{"dataset": "struck, bounced, scraped and rolled objects made by modal synthesis", "optimizer": "muon", "batch_size": 256, "final_lr_fraction": 0.1}
Rows from block 3 of a small spectrogram enhancement model, named by matrix and row number. Rows with one number belong to one channel. Each number is 128 + 24 x the weight over its row's rms, rounded and kept within 0 to 255. All counts start at 0. Numbers have three digits each. After the name is the row's rms in percent of the matrix's.
After each channel's rows are labels from the 100 clips, of 14848, where the channel reaches its highest value: "responds to" is what is common among them; "peak in band" is the frequency band that holds the peak. Only what is clearly more common there than usual is listed. The data: struck, bounced, scraped and rolled objects made by modal synthesis.
# convs0: first 3x3 conv (model.mid.0.convs.0.weight, 256x256x3x3, each kernel summed), inputs 0-255
# convs1: second 3x3 conv (model.mid.0.convs.1.weight, 256x256x3x3, transposed, each kernel summed), outputs 0-255

convs0.152 090:134115148136103154127137126138135114124114152128152151128149121176096125158102097166120124118090165115100135119098114167152114146106125128122101112128167143128135115071140120113141126117175071162122163128129083141056137109119137117128106108137089128123146172126186125129133103157132120120192158104128136141189132139151128121119105123143125119082145112136103103152123110130128120134128163102101119120208132126135113128143128154124128068120128170170136066145127098114083152118129152118131143156137160057139164117124164108106117128112093164195144128119105128178096109159128127132107134118134151125128101120149146155131137164182123147099118148134111150100109154140117137114132106142123120088062141118120101116116124105106153129122123081143143149141112113120128103162123119
convs1.152 100:133115107139137138155121123119170110124125134132127177131142146148130146145141098134153096158133118121156142109175166129070130129159115117141154126128120122105113125152135110137119116134085174093151115151148150152141138131128140116128146149113156125142137115149151133095185114117128137104200083181120123135113147075087133128141134128123099134104119133129120165125109085163138086103156135151133150136095136113143076080134192101099137168095090132128117148143151108134190175159096121120115094104165079146136086161162120142170135119101113153109090140146131151115118178112139132142128167148124146128157137080139105112149148128143049165121114119109128092121123095134120105162107147115124152150193120128153129120140128121085127127145144128149155149108134105131133142107141140
responds to: one hit; thin (high-pass)
peak in band: 250 to 500 Hz

convs0.77 095:113117090078136171136117141106128106177149125091128133132067110122147133121113159119113127146131126100090119072128104164116099126129135094142159121104120137108103115137136128108137111136091099146126086108097146150126137120121170167120149113153132130113080121121142142153112116114139124108148131128114110135125172128145101128157114088137145134124152145101057103126186119113151136119128088137115128147119128129116088053122095118121100137138101102108158137130155128128108186116173128119181128144125136117086166138144134204128123137105111105111116098141105142148117128127128128086151121144132108147120154150095150070115152156173083120114083104114138153155086110143118073123128094120103095098128114110094152085126153121103110139149128135121130091139105112134133096136102071
convs1.77 091:107105105117119127132172128141102093128137143151152094172169122104105125128108136161107131121095116128148128105122121138119123147114132128102128132200154099147134146123155140134162185120088119093155122100155152117110190128139122128119101109089128128139145112101201138143138110128164141163123115143145128151142085093124133119188122178086108138165139107164141155165117166107116134153172124116166124124159118119141129180150136122151159113096165161155080128128121101155124174131116119109106190128144079169124104158157067110139114152151193168090099142128143119157137137123125128112135124104133144108118104124152128156142099172144108121122143128115132105128122163142123133113142080138138106116134128113125142113133138146137145154107131165130099192140104118157144129128133150
responds to: striker: soft; one hit
peak in band: 1000 to 2000 Hz

convs0.123 120:132115086140108152083126137115081075088143126128133086106060107111093078128101116105108135128138135106089115096117140105125104100124106171132105137122119117090109121155099125117141106127123120127124091110091117133100118133123116131141123079110149111139158097093153122117119117116128121138100130128164093090113159098071134115135135090100123123098113155164100135143098117096104113100153074152068122128123105106119111095128081128117102122111064163124152140128160129102135111129132114084153146116122144179087115138125107177125115149125125087038135112140100124114156128149120155126108135107092091134139101109133130128123104071125127106096143142127123117133123139133156137117154114111151089123119116117127114128104132089081146094068145137110129146131136080134128150141133155
convs1.123 120:149161156098134128142143128161067120143117122118128135151183146106125135153173141138173136119128135117142127148129125147122142134128095130117128119120156126152155128119120148144115149144145092092094138131100125120146093148121160114106139160128137114118121156070094104145140117161133138128114107114152135172134128179160117126136126139172126162183147123135170101107143128140109148128087065142117134164109123126140095151139077127133113125191180116128175121152143177152107112117124209175180125117087101107128178147112129124116194143136142102119121123156152141136120120116143157132132142115129108142103125148119161165100132118144142147151052134140123136138132130095123123125118147143141158141134133134144136110110127119173137142128124161097129096229140114114140119135128111
responds to: bouncing; hard striker
peak in band: 2000 to 4000 Hz

convs0.135 122:112116103128119184176108149090142129119133120117196141128133134122182123145140091138131104118166116089121127074143160126146128121132172108134128119109114137122121156134131091136136122151165081145065121127128140128125150141123153136134162156125109151173101132152128092128083142105117141131109129116122119085082136133112118138128211089156140147138112137114117097154119134112166153121111121129116145116119184133157134106106124113137144100139099056144123129128117152122168158128137092136113174117151154137132151165149170081135130120102101164117113113150144082118120121111151134150134159146131136103112112170107093144116180157171121126149126107101149122108145110123134153138187142131113112112124114132108113135114120138149114140121175179102167187135100094108089159104128134
convs1.135 120:133112116169142114110175140181116136117097121133118114139128159135084140052183172173147160162110117097137098118056133180165107140134103078109148136145117120116157102122116172122128138148121115134090141111110112139125107137132147121103100122160147101082150135128133108135163105119128105125150127148137165145150123128096128133137114153150104080130174130141093114141094112121122148142161132101126134109169100105114119135135122133076188128121144175132137104123112103141118075137126182128128128141085092124131133115125119108128120160123152128142128139117122097144096137155117120076114114142106129127128147132118107075122092125160162067177137137125117127123098128111086128101128102128123132117127114107128061132112153166130128178104157166089134128118094133122140128127105161
responds to: striker: soft; small; mains hum
peak in band: 2000 to 4000 Hz

convs0.6 095:132128147119128146126148056109124103062131105128152157104128116143123115161136121111147132074174128140156130106112110097140162143097063152171121117128161122116101128128129145114122126071139141088128122088121079133131132147138098123152133166140119121105121133097119154144103122109101128128121119115191110083095107153111143126128119102129140102098113142159081100144177141138103150128124100150127111079128053176093136112131112093097138143114144071150111133120143114146098145141152129128111119151123148135106154130174121116147107090154088138119104141151112105112138132137110126128116176133141148105118132095136112112125100101136099133052128146103133142146168139113124157161115166115116164089090146123120152112117148137130116166155128118081159115123139116129117174099128169
convs1.6 107:192135105133108155113128116147179169153136087100140045130133102098135100123082139114135135130092102134111118119086128128103051109146096103102112146168140100092149142141107097137117164137114157144121172138151131141138117132113184130061124145157159168124176144121116101114141181114163144129143128146110146128168133094141112098131173108147125144121112111095166156137132123133146116121120128136139109128142126127125124157077090132124130144095152171147157130115117136134120090055177120111147138118126160098188115121139141130078168099137123125133092141106124119127074116117138124083128107123139126128098141134098151132143156140133168125154118128100166129133151128102116074113107110135145138143154138096139115128127126136132130079138131125167113136121135142122118151137133142
responds to: mains hum
peak in band: 1000 to 2000 Hz

convs0.90 103:086089146090105133141111170122113123094156096134128135128133138087118119124168117138140137136127134127165166114146120048122145150100075106120123110118126132093128095159094090175129116057081144170121112097147128135123187146105100104169109081150107196141128089108129114142128110111160140130093083098114094123120111112167111099160132116146111136127126066099105128110128143187130141120156104095163090146157151108130109157124122127104180134131075148118128129123111131121126098103152101156124124129094158131138107099116137140137128096134109123139131102122137134110141111123120119187155122153119140121144142128161123128133117116112135136131074115137136127108113134119130118077127121193112095132133139100121115147131097144087116131150113111113089161169122132110112138108104137
convs1.90 089:111143124114126120116080101134137112165082106107149142131114120147135148174138153106123140131150091100128090154159146128091109068138125128129096126131091144110155128067163120128100151106181121137133147155146147088164110086167170111142162124142146111119113163139083118120126156109115128127189152128141155135098139122137160159100131089152118106097125099100097104152137135152107150171088107107104109088128135120138141135142132140128152147126111128090156101117132124108125075123107144118101124145149128091099159150169128108114131128108128132139153101147071165115097162118128119130141123109109106131103135148100134110152111138147083148122150118141150130151102117104073083139097133137126197108142128151099109150142128159164128123121127133123114030114142127124098106117149152
responds to: repeated hits; white noise
peak in band: 1000 to 2000 Hz

convs0.49 113:113108151138145128140144113143130118132080134124121089098130146135098068125097112134106142126119137135136134121129129086100103137123138128076119113112125111143135116099116130107115139146158106123174126159115096083121133130138141066100174119134119111115108167116108113137117101096128131126097135077133107135182102109096143153131125057093114169128102161153122128141105087116111100108145115115114091096121115124087119129022124145100113084177099124117160085129142118088120074128150141096143115116122137096103087114053084144107113105109118128108123128118125118120100133128100111157135097143124121114114172135116140113105104121132092130129195122087138131172117109150151121084118110118136123125092089137118145102144150107115092112143116156108131155112132112119104136121135129
convs1.49 093:085124073134128111103104118146121117147143134121090129145146083133124128102180144139163132165069127168125068097115127181140128153130128138143121152115128114101080144111145167124128122123124128103120152083142115112119108150140181144128095138132196114155113088151172118101155137112140108113113128163136137152124134163117128125136149177138110173156145136111170118127170139134084113152103135126127122147128113182136121119152116132179121174119126136129104141153138168170122138160127148128136135112121154167155141122166142107126134165123128070104133131155146134131149141122169170107134142120184118137121100137177180128126095113116121122132109130180088104098162125096143077094129140153128129141092135134133128113128111125137140141105099109128128081194163132128110157121139125
responds to: bouncing
peak in band: 2000 to 4000 Hz

convs0.225 092:139165113136161120124161142107113115118098100137118118110201120163172108097170166145128120119102159122128180100109128154112151171086077161094156138156170113145138105099096134108123165119143118121133146083154135110128138091132147128099118103121070160123177151123164123133106137141131120128111091106114130164137115131139137108107122167130124138179124115170093138125156120162099122157146156103135066126149115143135071124148157132112136125123136133110118115141130164121119112120151120109134129171112115096121125124136141119118187134184088128132137131090146108151129123155147090108147142151116132137135147156117128115120088151178120108083152131133117107095105127117090120133116132158092137122128165123128113094161105144122133097137181094158130145115059118113138101125113076
convs1.225 082:138076118088137128149144063134165127128159103132097201125031116134115172175115114139085124155118130119108125147122114155128104134128118082137122128147102111123098131171140141132113084100129101103116122118156114106121132157148108137165097139145185123138126112128096132110128147106169149147110104109149151103118128136151128141148144100109123099131107179103114103128083137136164142068128174122143105111121102131128117101112131099170102142109136160128112100139165141140105168096117110113128126089142128177106086168119126140103146123116103136106128111115139121151120149122168145171135109135138123119127117087122152133133174121129118157160103141139135147116086107178118141115128122143143088137183142118144131115136121119113097130141132099084101054106147124128102133128118151
responds to: mains hum; rubber-like damping
peak in band: 2000 to 4000 Hz

convs0.130 108:128128087128139128096103132126124133118133109130066140089111077109080087103112071128120167140117117169125139069101139061154115145139129155093091073129151113136127119112125100118139158126125120104143135134122094130146134108118095097152127095102145144103125105132128149134122102104171151090044151113082110136136073098129163149134080120104148124111119131122142106120125124125196103090172100106127115099096124100116136068129141140121137128083106102147168119082128125136080082112128117096131133135097107111123160069123138162102143125135140106142111124117074148093109115128129095138140124093130123133101108123101117127115115074105155173110117151140093128144109136133169120128104122123138119125119121122106105141123124128137110134087131124125152129126103138142138137109109119
convs1.130 098:128128115156135129108143156103132090081148146133174110172121097130137177121128147131150101122106106115182146122113128162106128137128124108142113135130111147131124152098128130113128115136133153124128133106146095140129130134133134155109150124116150208156130118135121120106106149119105070167135131186167104115155128113152127122101093128181108128157086168140130111139189099135126131156128128165116082133163128149088159175129090107128117079149147144101127109158118144108157137128179143108177144107124144147115162168142140119136162128122131111108128165151163122143143110101128164106135119136141114136136113201142170153143143141102149118102136080109128133163119111109134106127122128141183141136127144099118160101163142108120164157180149134183103083135136095093105101126154109
responds to: bouncing
peak in band: 1000 to 2000 Hz

convs0.234 102:122135148126126138145146124118114143125116131170150087086176088151148089115107087138095103120149111114194198101060087149122119149133100158135128127170163155143124108130094123099154118092118144135149117128126041105128118115122118158125143170106127119124140147124111128146140120131162133117134110137104117108119139116120124134137105155103134110135128110169127135113091124179118127112140120106161156114217078135155114117128131119156157098115126115111155147128128125079149112128121123140187158157128112140133111088110134150140114142131104082121143159169141117087134129134132105137119168138130135137144127116205126119102120102119088104122117135117128136128138145163120139132097141128147192107132172108110135112107150098124119123124128116195123164117118105146143152133124172
convs1.234 089:168116117111095129110072076161172122142157139128099117152096141094128115150120144128135152162109140138134098143132138109099111117122137162124121110075103134168141135114062130199105105103148173135142134128112110116117166096091150151119059098135160142145157124120147099128113118082130124149142104115124101132115109133103118107101122128135131134125127146078134164106117140104171106130128128141091134148115158105115119101137146123098124149140128119139129122122128121137112125128137128080122118124116141095137135163133100145125141146103079115112068118090067132165141105128122146127119092128125118089129182098108130141137162111095167181128105100198139129128104119139112124163129109166098118128170113186161104128099119181117117149119106118144142104118137135115067119097128121
responds to: mains hum; rubber-like damping
peak in band: 250 to 500 Hz

convs0.170 101:095086112079122135169072132108139129108124115103146128125102171106151112146117113154170138111120132134128209117128128130151128145099128135209128100151111139131116121097161096141114167141090153151053114142138151114152112101148120146160128116116091135138106135130119121175119128138123133129062139119128149165164139124103118119121138167098114122094152104106132118137084164141144137143121118133109128144099194154122113155131122131089145117159118121107118142082120141135110122106110091125125166128144152107191110108124113140128105150132132176107107147106145124108159139143138094144122150132128133127121107127128120149106156130168158145154148104139162118137116133143099094120222150091128142112157109128120128110107123130131128185182114128128141136128105151109090170105099123
convs1.170 104:148128161162126087109169136172100159141127140135136148125117155191128123054166089150128143129147131141128097118084104148118111123128105111079136128174137111101151148141130152112153128168060131108135140142166081130126127161114167128140089107146151115128152142127128109110147150103137131101137085144114154129162128128132162140137138125128150121106134116133078071119130126120141120133135145109142095095152098123127150123134125134085148116116128152169164112132173094137129126134139152137047148093152072158138094128124086099139174139161137098157125111145128165149118120128125123091146146092156077128115138131153109072128108107195118122135079148115138125139096144140149134101120128142112106123121142094122105096143146094173153149128129115110128121131096142128140096108149128
responds to: striker: soft
peak in band: 1000 to 2000 Hz

convs0.204 080:142110146113125128123101177135104124145128113154107086153128129114179144085183144098101141129120128134118139137139133117098112140078179116156140161105106128179163121150123106102111175112136151137100090155140101148133157115157112141158137127183149144142113113137144123074138160121138129114148097128107171106110150172113104127091158129157140173104092110108156122123177086139106118146108110122106139129092121151121091089128151080135106122137080126103148148149095167181125122115147161127121152128115194147151126120128128144127126136135121129161098112141164136161106126112140153133113130100119145131155152155128132098111128141167156144146128160163184144106118117150106136153133142167142160174120117120147118096119124147100154136169140142092119183164161154137169134135095128
convs1.204 086:120178111142111133119131165141114144121075139086128157155107090121096102128144129118078079128138123112113097099107132141114133122168120139099141133175112119074123137167184119129113120161116137076110128087120106116128115149062141123133128110128115088109144193123151117145100134111155120126135108181118105136153107064138123159145119156128096115128170083158128128109057144123150137134126139122148128086137136136128128121171128157100177128139131127140112105162158095121131144151097122142110092115166094170117128128133133097099126171119076142122117135134124122175146147113128145095156155125115091085125079135147084112144146123102077117141128136136096120105118157118135128128138123108079119062128146117123137117135096128111151153142122145150131086111097111118123137138144143
responds to: striker: soft
peak in band: 2000 to 4000 Hz

convs0.54 093:136115069142127175097121140095119145122154132117178127128144146128142141102122134137161104101238168088109116103176128122094121172136136128118140109128126122091145135129157129117118131187119128133121077130146114183134110113114118131139117095135165114176125104157176104084116156133097128135177093099153095092125069123098135139087144077156104134114134151135143156136129127104126143155127139122093074114110125128120085113113140134148166097109139096140127096122111099125156132141136120141139133134134105136107117123116166118096109086137087146095097112126119115130124090116133132122104139113151133116103108090111118132124123102107126159109133128105105089161109136120151172119090130128111087118070133126091145129141091119118107116111149128117106113101134105128171103169120151
convs1.54 106:144148138114162158134133108154132084132104084153134092139142119141098130120160149125010118148127111129099130136102165135128118137115118089102085134157138109149157112115119118166124153128145131135101178119128135127101119128162163144058165124146159151128135160121115162131142112113098089190076117143181122128124143137136107128121095153134118097086140133128135129161089161123150147122155132115162128134134113137116109142129125153121134149091141187128155100121100156131132149071132152067137152119103171128087129105140127126118135140156191149156130136091108106111100142128110146119147138147102128092119133147118105134138098138144129065120111122158152133102098120150110141148141127163138144119154120107154110132128142146128111113158137202101139106122155131122120136128106153
responds to: one hit; small
peak in band: 1000 to 2000 Hz

convs0.126 121:100095121113108142113064096122147154129122103118156138146145144113120107140100128128128148120134165083137156156110161068137087139128125124128175121110173110151093139151099104175123088117091112108157132125116128123136164103135135120119137112080130113116137122125163176138127130161160125121109144089163109138083141125065152121124121128157141142118134137137130145111163129128119116121128151128109122128105152114164087148122114131113143144118081123124160124072149076121123107128136129089039120148155149103139082120091072163121128100121139115122112128121144115156134120077087109088134153140133151091113146103133112105109134091093155154073144111137160113128143092135132120122132119103141113120128077167125109134077096121169115129100125117121157131075101144089138103128127123
convs1.126 144:169105156153150083116118157118134166098110124124108145085100088111113156112153111136132134139139132145110099115138095142128125115136142118133161128134111128138160115110124128123128145151175133108100123113147143147119128159130103157136112144157099097121131141123124150163138110123122134137192142150128134113134103118134128139128119112139124110095118116140118122183122106110158163126128157122128121113153118128109065200155130155123081121143074170149099106095098110135106104112147137133113147161132136183111145116122118058120112139125149138128209131101132120143112157140187118128159134145136128122128138186125206111161137141117183132164130166128128158128125126140155107119134135132127099135134136099084129109135138186174134123167136164149122043106127143136135109086159126
responds to: bouncing; glass-like damping
peak in band: 1000 to 2000 Hz

convs0.124 106:137112134106145141101116080151118136136135134113114111118147121126132128126121115147133114130144123084141128124060140114144116131125119152145114130135129115131102122063119137108168101117130130086162184115124061163128087131125128149086142124109133110152165165107112096115117138123167129142122197120161102119092121124103128117145120128095132116121080143113179125151143102097113092121097128123149112093187143130123078079138106120151126119090112164133180141128114142128112135092138101128173146139117122137109175122125110179134091139145126081063142128150116128143103122096127154087132169130139115130170110143134110104128133102116060124100126139143088132118127122136100143116110080118123096128125133137144128124128115110116145122200195081136128135132154124120102081128133115
convs1.124 114:140067136135158181119137039109135132133072128118146128124146128132104176128126130141124107128122122156125099109143174124121114118109113124132122092103112140124137116090109140128105112123135171175089133119113108126107128126077181153148134129109198126135165095151128162144162125130131135128098167107128098136108135144151160122103106128137153108154171114160128125107102123136123118145154112179131114145102104120108103107107118148128114185067124130138171104140145126135136139120173101136153143113120128128118101125174116145129172117130164149140100134145138140126115126202122154198134143140123112163136119043128128128133109134091067141115083128156152116143123136135118121136115136146136133123144097101178131093132128121149134137089130102132125111138135135108097113078140118
responds to: one hit; rubber-like damping
peak in band: 1000 to 2000 Hz

convs0.50 103:111138137137124128173140155156136112128147146173132152151132131139124128077133130120081103124138088150100143146128118115115136120137078115128114134125125140132101145166068140164102154106156139152137130140113143151103130128093137122160123080134110143104152149129100128141128121127128154123121129128179144128127175124130182112139135116107183137128158109156188150143109149170128109135117097125152121112141142123090137157121139124146128138168159164141161137157138170101128098168194072128107120146135121139115128115128195123137151142083127171156160112144127128128129154170136132131128099140157136123136104130141128128108119124115174112128128060173134128144088146152125161103096103128131126112142102141178101138132142087134060170128173150120123174140198143118141133120087151
convs1.50 101:157104131120125115142092169130136144163169106141141139116093126123094132110132111118183164108099139139105095129112108146138147135118127136121093126123130183135120117112141120156136117127133124106113088128116102118112121113101128143111114165105109150154116136120150140156182141110128109085161109184064152137128098160105127152107185135183083120103128136140119122127114136101146143130135115104105178099133154109128114161147137137093139083114109136100080101089124092121124110128110238135137139150136141127156162092113138069133086122128124149134123107098082104128141116093156124091124149127135146121122149147148123119151132116140165128128144148100073108098146111128136092140131143161067094104096155164101115117181128141152142116113127135121126124113099133157162126121133105
responds to: one hit; thin (high-pass)
peak in band: 1000 to 2000 Hz

convs0.63 097:128112153167124112146132086126129143104136122128141135143115128127182145120151104095157109130153099140139166123146081153097122112139116153128128144107101140112118109153167131137158131000129139136119093072135134120142144103129144135142146142181143126165085128150092139159146122146158164072105096122175109065123106081133138117149185124129139130108159107106115144144140094143134135112167121103099157143111069091152128139126139112128156136135118108141115125117118123125090151142107119119124146136150136139084094095139157119134097171144112098100135140137136110128126157157109143239103123165141128114133108119147147108108108102114115112132113115108136134089108135121136114149123134128128134147149127085137121141124150140111143144117119123136136156113131117094111121121137128
convs1.63 102:143125113123128139077139120160155133187128107146148062096145116125128146119103188127113143128140085149141107152135102138115092177068123109134120088124158136092101116112092139157080136144134143193128141150142141148156116102156140111099154157217148119094141128145168137113120145110106140118148129118120128168142152109104125137097154128145120148140137133090129087120191119094156130140169144123144146139146165138149133128121125116123145148129141148081114111104135146128107127105143107108161128154135189096171155122130110139107128138137106093120130129115097107141114098108128128135105136134118135107141121137071127145102175186125157128122137109146185098169160113105102106121122158163121147128128121134152091130130121150113113065131132128119135116140176136107128121138101158
responds to: mains hum
peak in band: 1000 to 2000 Hz

convs0.217 115:122128118088097123119134164095123128093139143128107120125134114101144117129076143145125108135133118149110126151119117091128090118128080108139122148145182140123138132102117141140088129128115128144120135155084132116153119102103134143117093124164112119136131082115142173093138104157134121166092138071145112085147128132104145129146100182131116094113119118090128157135142120128088124099128075149127112113110086147128105164154040126137139159128128092123104143128127118143122125123151137106044117157142154119078104128128119156149124131128108104092156116144114138139111119135085103129136073156146141118120114102110111123113115153151146119060139165152137109103083153120122151114058141103117112121133113085147135072127128098132141145110132118107128047128128106103113114115089139
convs1.217 109:113128132143142114111174132137118121127164134138141133160124113118137096137114117188128113120097149121122077093141121211115175115152154120128139120139114104128138138142161098138098134117132095048134108141134129121128174157116112131135087133118118155111146115115132196132136114128141157118147106156099135109167117111113144136135145088099113156128120157179111105128065106149167146135143141122188116112122151137104069141115128098136061073112147164124095119117128155149121153127088111128103154137126107171175137112146117087139063128137135156129149128128135106181120128114142125138128140122165130128119138123142136121158154149134134125156152121091123126143131135194128128124127147211118131124132143126082128121134121136115115113122124126122117105079108141149134132069145121
responds to: repeated hits
peak in band: 2000 to 4000 Hz

convs0.238 099:131173144141135130119134115132125139202117128109112132123153091122139111135123107136108137112106124091124151086124121122142110138157132110128118132126104112153092121089144172131146147159120155093182106135119120104145105124136127152166145197121152101110121152158135109130114121135115107128094183190149146101104116151109120117133127114111145134130113139130135125149120116115094125136172113147099128101157145128126119054129098097146139091128149086176108134125130149160156120176137137165164108106128142208132142148138123149143145138155120123160109144166145109171091135093143126077120132118144155153128128122117128135100151122114073158133128178139082119145145128113070128152107156140096149119089145135114148127103201134087115128160158128119128148149142091167082128113121136
convs1.238 098:116103107150134160126116091101098117053108125118130128100117122160138167117106083110134099136114100125136134099109159135134141158131131123111120136141094102129152122079124078112079146073120124155088128115114104103087137119128118100092139073109144154130141097149124136122115152140090115128137135097112104102108107080116146106108166132115145116115125104128111133135128114128135109111112128129117102168119066144099109127092132145122149169123146146141113095118108120091142120078126172118153113111140159121119136124093123194121117136128119139145135151068140122116129128122137148124128086114096104092110117113138101092141060128128179075124133118168154126105107120114120130146175076116189124092115085121182096128137119164169119127082130128118113083105122118124134104121128136
responds to: one hit; pink noise
peak in band: 2000 to 4000 Hz

convs0.219 124:142147112115096135144096122108123109099090160148085084137149138135129159142129132141147160138092159141109119095115106128162113123136125075088133135141128136145140096130120136104124138126140098123114109136101121118156136119085100089119128026125108110133115107139149106134142102170131150114148117069125134128137141086132149151123180117142128100139126094124133144115115114136124125135135134108115095120132116140099113139148143198111132103125149098119142136061148097121133111136159085084123102166135119113108120091120144131161118141120120119124124105094120108100122116104134094106161130112104149133060126152159111062114074126124143136134102090081164127208130119133139147153116133103172104156140147112116119116132088131137142142093149110123145121142134109090125108156138055
convs1.219 113:146130140106134103122121132116133130133143113136118115097135130094128100133117136071058108121148123118119139132123140124071121138126138123142092117145123141104101151144075118128096157127109128095119149056120171128072179086131147135127143220123113181110125153121101140160114142104148081147127167180107099117108126119136093128128159121126136118126130128103100113140142141080113135175117143146135110095139106132128105128123119128141102118146121173174108122107122150100117139082131127177153129119133178109151140147153155128124123091094115173128124132230123111136127121117136152135087120137145121145147119136107154148137131127102136082125116114157114163098128118118130128090130107168071113136123128146142128134133109131116128094150104128148057150128110119124155136168122124
responds to: one hit
peak in band: 250 to 500 Hz

convs0.66 103:128141183126111155134108128101145132093174141161140116121133106137120108155133138135135136152172152121128160138123107128086114128128110164156120142160082113116114134088098176147120094062137151122140129107108089104167125110132127143119156125122121139138132132129099151125073118144150134114132133143104090113150186139099150128141124129133124137116097132142139104141117155155147122128137107119133173154108061142139110115155129141135148142123123124149122131121090088103091112154138116128110085165114147091091157128143115124115126166136129109110147124140147116142157173090083141108149160186138118115162135133162125132124086125111103128108135165137144123128187106105132186163122156100123140134130174089128128110089107140109157101149142092163173149128190099200166159101138135
convs1.66 110:149119135118124133098144128114154186192117128121128121070105123075120115111074128070112133121118094128136124111128111076104105091112121102084142113117152112112121119140119113172107113059145136128122208108131116120124168117085153119107102197142169135124141125128122119108151129103153124153125129139109133115128100148152113113128128109140128119124128133110128121099124121111132134128110126147126128120109196147100135103106073097172135147083123132105112088099139161138092160099112101119145166127153156102158121118161076114089101143143101122170101123128122118107083083106132116156132141100137130108137135120104148125114164179142134091142129107153144128097144163121117098103088128153144134086176116146159122119104078115128108105116120130139108116125090123118109118129113121
responds to: mains hum
peak in band: 1000 to 2000 Hz

convs0.73 106:112123131134107143145119139110162114109116112152117089116145120118109118130154138126093119109174134136118124147117110174112147132145128208108116062122130128116137151131109127142117128087129110128129130136143127137104138108128167114134121105156112132104113115125130141135120138108124154128128112095122117123110134083129116101105140120121128081100087113099136133079136127170043116128111148124100115166121064106133130183110139105128137141101183091112118098141087128140138110119122150128117098150135110128180118128079152101054115138154152156142113128136081122149149147155129128137128082154116138118116129130138111135105080125095135139121116134154139149137110125118110106145095029138161159100165158091138093125138069136148138170135128169079109116128098114113126181120130136
convs1.73 099:165128144121124104093128110133151102188146193185128124157102169112128105105088128124100137170152131134141100143138133104180128142120152149130137188043128158185138152103094128133097118115119136097121093067156142140134147097103121141138131176116128128149120123135151135128116107126120157140137144128118114105127149145118123101128133128152119174141128147127137122108128147106116137090146119109094129135132141091135155136145140143108135110163128114134104159121123158113158140117120135081123142087157129078098149128144133128100134085137070119138148130095152147126111128128115114119151149110142124094185179149118135111128215121119116105115136122132123175106107135153143136154112147128103124145084124169096144118138134136106162106123100128145209142128122182148137121120142114
responds to: striker: soft; mains hum
peak in band: 250 to 500 Hz

convs0.231 089:166128107165120156119131111128132124139068147131144089114159104120154116150150120115128101128090110122127123142198117118089108197154150097110139092168109166120126098128114105146142106128137126092094145164134071115158144128120080157149151112201122131158102085101147127131156161122104155117169131113141115139129145103128146107138118142080118103132147097128142088168106135133125143169125167086113137084135152145155148128106137121135151120133150144148131148116148120106126128165181103179114143099150117098130140112086147117136125086123128116128156099077158138128116110102100109128165136063096139128128120132112170115128140128181093122142133121140154110181128144116128152118122141120136125142118140109124128156139128128107132163140164143078105174161114138132120121170100150
convs1.231 092:144172123165135125107126180132163128113150138129120145137068156132080147150128133145123122137123141128153119095084114139160102119159129125118122205115121102090137145183132138128123125128104136061123122074192150171093138141153186117085115150115130107110151153155111102161149132117118157100118093153093149105137086103128128157089125128189088152080135138128118109136114144113116119123156135138166123160102128092101139141141139083112128153122143117133110127159128126112118127128106134112153147128151073136104136118137113125146128128139105177147070082139106127121136143124113118068107129152128130142117124070138112073124144136129112105128119134124102120075130128117137096126147105175088128122153128145149096095094103130119115117102123146153127084120097135145140146110134116
responds to: striker: soft; one hit
peak in band: 1000 to 2000 Hz